A small image classifier, trained from scratch.
Model: activation gelu_tanh, patch size [2, 2], layers 16.
Training: 7600 steps, batches of 256, held-out accuracy 94%.
Rows from block 2 of a small image classifier, named by matrix and row number. Rows with one number belong to one neuron. Each number is 128 + 32 x the weight over its row's rms, rounded and kept within 0 to 255. All counts start at 0. Numbers have three digits each.
After each neuron's rows are labels from the 100 images, of 14848, where the neuron reaches its highest value: "strongest on" is what is common among them. Only what is clearly more common there than usual is listed. The data: procedural textures in two colours, tilted and lit.
# fc1: MLP up (model.blocks.2.mlp.fc1.weight, 512x128), inputs 0-63
# fc2: MLP down (model.blocks.2.mlp.fc2.weight, 128x512, transposed), outputs 0-63

fc1.294:161095132111136102132172131103107173160120179139103052084174115121123152173136164152142129164096182095141160145127131149170195092138099175141147119135120097135113102167139161136160111133128163
fc2.294:175163167144080130150177110162104158121166138108198106074161127113114117141159087159115148102086149131163135071149079158136193138108120125117115143137180118088116136155098176095131151139110124
strongest on: white; orange; red; pattern colour: orange

fc1.461:169123152125113139113128125107134139103173117099196165101123150139174154077126114094093148042133079105141068108117136151106088189121169150146147108092107147054103104132083111144108181118094072
fc2.461:121085134120145129140105109146145153102105146134131121117139098162124119170154152096172094188175107113133171149157090170162138105120111120094096042111095119175148149143145135151184040144149175
strongest on: white; pattern colour: white; green; ground colour: green

fc1.223:177117130177181160135143151079122087141157073123139090177128122107158160107123160169172113108169135139134126094142087108119064110146175131138076145120163118147182099082064090084075120075158127
fc2.223:104115162092170078163133172095203083157037117105111087095111122111100155162128144134142157133127127122153091131099145068149128121197125164134123091132116144099177146181120060122162116124132128
strongest on: red; ground colour: red; teal; pattern colour: teal

fc1.421:120111109099137140093123103111144146067113125135159076130150165154137138115059084105172086137162161060134161100093129163171142120140135090123112102167121192180161107101134125172106119140111171
fc2.421:159094188125116148167130089174151100091143166114173094093151125159101139190161133098085140118084160114143099096133103090195178172147109146120115127138200092075120123114104096131124097139161103
strongest on: purple; ground colour: purple; red; orange

fc1.380:081071157061141138074169125182136118141097134139119112102102101153145146133135153138153159158103116086124137082127074153139223095114112144147151121127138165099086089134154142132172047138140167
fc2.380:151178159118086104109110081196096172063155139098186100113126111183128168131150125082129088145103146088125168090136108171163255160119113177136117136083102100113115113156106148124160069109131147
strongest on: yellow; orange; pattern colour: orange; furry

fc1.473:165106166145113144117124102086176131094164103152181138108098093136134129130166107068112129067109052111131079146132133118083087170112155144150126102072111184096120132101056083176152196149121103
fc2.473:148171139129117126129131115126113127117131134133079097160149131141157149139148090080136075168163096146130143166136103131157138151127086112054079085064117133180128139078127163141200080132163164
strongest on: white; pattern colour: white; black; ground colour: black

fc1.115:125148115136152117109090122107186136142125067158184153112115132149158105150143134116123144121160129132081047125118078107116050113108188151136101096154153138139199188112101113093146194153091077
fc2.115:084144117112162135087141093153074122104131167100119151154114143109080117114133154094101083164087171129129161110116109077195117070117129155142140157158097087166144093112187110085145113100133162
strongest on: green; pattern colour: green; ground colour: pink; ground colour: grey

fc1.190:167169192154108124103148165120121167135186131110105087141124161103081097142155145020164092049185127136167121161080144114146140096151150144212120132153139172131186164167093122108101119065071152
fc2.190:114120133139167147133151167147152116133159158114116127138099137084139060111049109146136114030092067121103153191112135210109097101107154118172151154169116107127122125144130131090165072080116140
strongest on: orange; ground colour: orange; brown; pattern colour: brown

fc1.418:108142116093164137123147140132135159148099144088077078070122072101118142141149157141131112132079172114128204164150126150127189065153098162118148142111092112129108111151189147143171103098165147
fc2.418:153104159129098132147118122172061170121227126118156129074141124086145102161166112163168099093114113164129163083161125145150161155097079127103134139112120089084074140132070204124148128122149081
strongest on: orange; white; pattern colour: orange; ground colour: white

fc1.234:134172154126118084110133109140136135116173136141131137122124049167119119137135128077153159127079117109144111153125141117162123122125065155032127128100096189081113152177159122179129134117114127
fc2.234:084166094148076132140088203116116146106124175054138136087166126097091142128165162154162160180125151128155181144135138128119174171161145147084162122125096103131062169077100155117156070147119114
strongest on: orange; white; ground colour: white; ground colour: orange

fc1.123:165094179138106175125101133073144096107156085174176138165102144130206093164166133102081107086126109112098096147131137108098114118140153160123086145085131183130129176133085071182128160164078101
fc2.123:124138141131098139139105137160124164127123137111147110095099069076182158161156163127122095145120201128077172124110135141193149129139099097058095156115073108105102156132153146110136029111109150
strongest on: pink; black; pattern colour: pink; ground colour: black

fc1.70:128112128111152153101118142072168092077146078162188138136149085137125104176202132126086112124152083101119081122133120112069120128115185152149136125132105166133123149106087083158124229182105080
fc2.70:175180116108121089149137101158081152172149104134154139131133132118143166110196107141168075120117160095155160181124159140165173141127114107052104174087130145120136119111168170126128089079128133
strongest on: pink; white; pattern colour: pink; green

fc1.184:177077122128119102063102165104089131105223107171150073108126130208125103161112151058109100083155150160148137092087144108189098124182153099116174140144107144099179206133125130193140109116108168
fc2.184:133173173172153167109165113124125096086063154103204074108158135087092149107129148078151143117121140115164172106137167108170125124152096161095148141125148116126103183095162110105178110106192175
strongest on: red; ground colour: red

fc1.56:134142190111181136128113127138154129110097142132105112146127166219177168107086181149117199170102157070119125167107179122155172114078122131150096155129082139153154124094135072107181102116148144
fc2.56:171144131132141119120067096194169139090155165124176108129131073145110130138135093124160077163100137164134109067124131117134138090118137142124109091118113100067142066146104134176112088084151126
strongest on: purple; ground colour: purple; pink; pattern colour: pink

fc1.498:131145062138140099086134112165161174130107141113136087122168105113145118168173139123154141157112150129168192155140139139154189084191122177157113096102135092130084106182153136177160105118190151
fc2.498:133123123146124146165143123141116168151197118140132128098139163106143088083159141149193120087079130101154137094120106166140216134075083118117105130096095115097096233186077149107141174131183106
strongest on: white; ground colour: white; orange; pattern colour: orange

fc1.54:142148116122151112105107113094205145133128094135176148126119133154167102127138152095159147118160126131094072093115092114109038117098181151150116092150130122141225183123103125081143176146089079
fc2.54:083146124118157112080172083174114140145143172098076149150135159115050121113122123112112112169088161132169115116116091091199076069138145123131170161147117101169148060099191104094142144082171162
strongest on: green; pattern colour: green; grey; ground colour: grey

fc1.16:094109123112092122101149177082125150166124106173120109074195108091136166139182136102160078091093176101123171132150103141172132084131068136076153181138128141079073117122159171134102074143160119
fc2.16:115106084098115128162115126139078156146159162106144099085140173077170148191202120153124163122101108177108176107150065115211144186148098142085118123139125093105100107085085190159098131182130127
strongest on: orange; pattern colour: orange; red; ground colour: red

fc1.216:151094150136174165140073122112135117125193120155158177157093098183188136048138165121133153150145128155118156167098117049110084136118150106112081117148194116086161162092151064100102131134145146
fc2.216:121137106148143104147103113127159133109145169147043147119123101131107098142122128107174065151131127147113116093088129094103175138149111126092152143119090069084159075148112149165138036066132185
strongest on: red; brown; pattern colour: red; ground colour: brown

fc1.7:142112142092093083124144103151116128122167174203140102117177112094102068122099122096105081133192115113137126106156165173172163121165146118050168155157146181110134149119077162125107095122091126
fc2.7:174196158157151112147178150145120112106120164077158130131155097149123081134140093113195119082069119128164149167106131205081149110109156143196151158160148097184127167135170063090194051153142131
strongest on: orange; ground colour: orange; red; ground colour: red

fc1.71:131110179110138141112148112128087127147127103116152168127130215159185128038105081118142124091149116135175110105098137103118085169132197137115149088158192154146129073144091100106120135093089061
fc2.71:111114097100165148143147148159187170165079100101112139109107122164163114122109140103200151130167122116120172101167094112151132123210133150098099087137137115150113165215146136134112104152084136
strongest on: orange; ground colour: orange; teal; pattern colour: teal

fc1.312:183179173139074127154098155108138134101121092174100127191078133162117165147129156122078162078158096101133087137150095061125085166119128130142082136171150150204122108144142100133089132093148172
fc2.312:104092152138158067117120145126122161102162131134077112167119068103119072116100117178127201168195117187087166157102126226132108120140167168143141118130093106180108089111128152107155168090076157
strongest on: white; pattern colour: white; ground colour: green; pattern colour: pink

fc1.373:124144119154144139076149096128130153137194108182105058175122144185194134155160163122152133087118153119119173116129082114164153071128138165147157166092128056124169098095115149169104126110116151
fc2.373:122123116080116108124146140152123123124122110080196149107146141084127104143143112125116052102089135124121137143176144130162151114129122184145150115077115123056142121162106183103087134099144133
strongest on: red; pattern colour: red; orange; ground colour: orange

fc1.370:113081135120158098106148117189120161108129157101091090080137125116093123138146129128172101112099143128115198121134126150174204088172082201147113143131076127106109113137166147131187097152128148
fc2.370:167112166107076128161157081177101172123183142091165109111180142118149111162133121112138113108098153124145126094159137093154190141105073147072135125128175078056089143144109176119152140162143075
strongest on: orange; red; pattern colour: orange; ground colour: red

fc1.185:167121133106111131122148152138158176119090170207142081141137168132167135126098146097173083162100095049122150138147112155204153064154137105167150134184127135084069164130121140101154039118131149
fc2.185:129123123117078128111114100225140075141163111069160066090110112120133114106187129087115134091092143131154182095141076108192184163113092157136094133149134108117103150141126169139126129142168104
strongest on: red; ground colour: red

fc1.348:107105126115150034098128146134143102134196117112144125175131054078131123082130133026160130143107200150128126114128119100189134161116141153053130078184097115139103152227108131154144140156147125
fc2.348:135115093165106073068157120148134134092114206082140111072157148059091163170140171106125146162133158150147220120173158175140115148120121132128127121089072127138089152149157189122175091178135122
strongest on: yellow; red; ground colour: red; pattern colour: yellow

fc1.397:192161108158149154167137159137158145134160079112139168112104137135138095067166112193060136144153104157079113139153103142085152159123153120146119146109199159071106126149071124109081112112174138
fc2.397:091162118111161127116162156124133108137071095129079162105104130083165121086152148103124105120193062188095151125149109147090091129172165078138170108150065145134145127154121104156134167105127193
strongest on: black; ground colour: black; purple; pattern colour: purple

fc1.238:114124163111143105130147097111129134161104069198173135165116230149117102115159098135154107110120106191135119126116132073097086141152186137104107117117200120138112075148107057163146134101090132
fc2.238:125132089105133145133121164079191125093118182103171093114134074125164131137122160162152142113104139101085170096124129137128101087109115161125151092173060102150121182106220186102097071130097149
strongest on: pink; pattern colour: pink; brown; ground colour: brown

fc1.235:083146129105145101089141087118122163161084059195189167130121199145095125111163110126192127114108115196119124146127114085115100110125173147096107089147156125163121064170126074155171110110100154
fc2.235:115096090074131123108113138085191152112100169133169120114131118122125119107119152167132158098101152116093151072126127123086093080126145172191166119155087110132131183135171132105090133106088120
strongest on: pink; pattern colour: pink; purple; pattern colour: purple

fc1.19:113106162114155075189164135157124080112136167150126062140134154146161159141127161196122172165085106150164103152092137113158174087132109140077099105157084127140161130129131083100184072109100124
fc2.19:156153119110078108093050070199105135105161125112122101142154081114091143198141112042152119097107166144155148072093196130168149114095137156076115121073126121126145129229136128140135100071110104
strongest on: purple; ground colour: purple; brown; pattern colour: brown

fc1.86:103124202110156093110122149176112060179125125099097132116156110098173168084164132159095106183147110132064087107158149126086148162157109149110105084119152101127141059107121086104127164162102146
fc2.86:141151095165134105082093115134177158121094115104114098184108117150139150156115097176163107130104088094077149115111131170129131120131182161124101091120124154127170132144107055129090095134120189
strongest on: purple; ground colour: purple; brown; pattern colour: brown

fc1.321:146135155187046162208133167156151172085106098127161160197100142111093137133122059180158135175152112135089071113138128124165121173119171125162133070105146134135138105090080134100103142162101117
fc2.321:112109167096137066140132137142138087149143067170096160101131138097158149112141159133120108138215095157117161120143091076106137176168146161123139139105066110133197077151152116135129148112063160
strongest on: black; ground colour: black; pattern colour: white

fc1.128:111099113102131143083153099130122154142112160135108075126135135132111123137196144076097084096112139102139166089092144177162189126138082181163149142119144106085136133163158140165183109132164150
fc2.128:154179165125126157158163127197125150145192143129160141104149149133118125127145092099164133103071138091192166093157107101154194123081082141106113183145123081092111174187123181096141169125156139
strongest on: white; ground colour: white; red; orange

fc1.364:134186111120107101115111164112159100134181085123149149127171116112115174111163136137098130099108166119154115092136084100137133106096103172103180174151112102154115074113110133126116118194158159
fc2.364:095112141134143105101130127103127156148094199098137112059150166106127125183128130138127126159121120159088117089208110114119088124138115132094114132161115110119140089132112140145059157215096174
strongest on: pink; ground colour: pink; pattern colour: pink; purple

fc1.74:116133104106117137062115123081171164133122094127166198118148120142145115121120133130165202126140100134089097107135094115119057115118168174151127106185130145117192139185103130092145160162104095
fc2.74:094106069108196127062155107187145190146170181078116132146099133132059137132126131137127099150080168128145113084121066099172102078148152102128160166131104114173110071156143102110173139104130118
strongest on: yellow; pattern colour: yellow; ground colour: teal

fc1.451:164144102139131119147111155097144137162108052202147188175095174123094076089154101150131132091149128182092131182159152084149105109124134138096047123098240148153152113093120107104132150092114128
fc2.451:112105081141183133191156142166151124104115130133153119123077102164117104158127157104080048126136129088083199084150075116152145090153128162146078089106107119183085174102135121137129115169095174
strongest on: pink; ground colour: pink

fc1.309:166109184113155144132099129076150107117137091171200115142099161136177095150197152158071078096148106108097083155137125102097112118129177153110109141097138169142123169107104090169103180166075090
fc2.309:127167147110100128137126138135116166128144120110142103107113090081173127162169170113147090142128179126064166140138131138196157114116106118056069170108095096098116157134184184117136045150112159
strongest on: pink; pattern colour: pink; red; ground colour: red

fc1.272:096108140114125149079098141065180109095122083152161159124151109150140103154176130122111131137156096115122064098120124108059093145144215144141142136159132129128130138146071092147108209150106063
fc2.272:161173117122142106157131106140070158170165100122143133146125156137169173109175094127123053117130139103149152167124168142162171152122092098029090164070104141122136109118154163115122123085105131
strongest on: green; white; ground colour: green; pink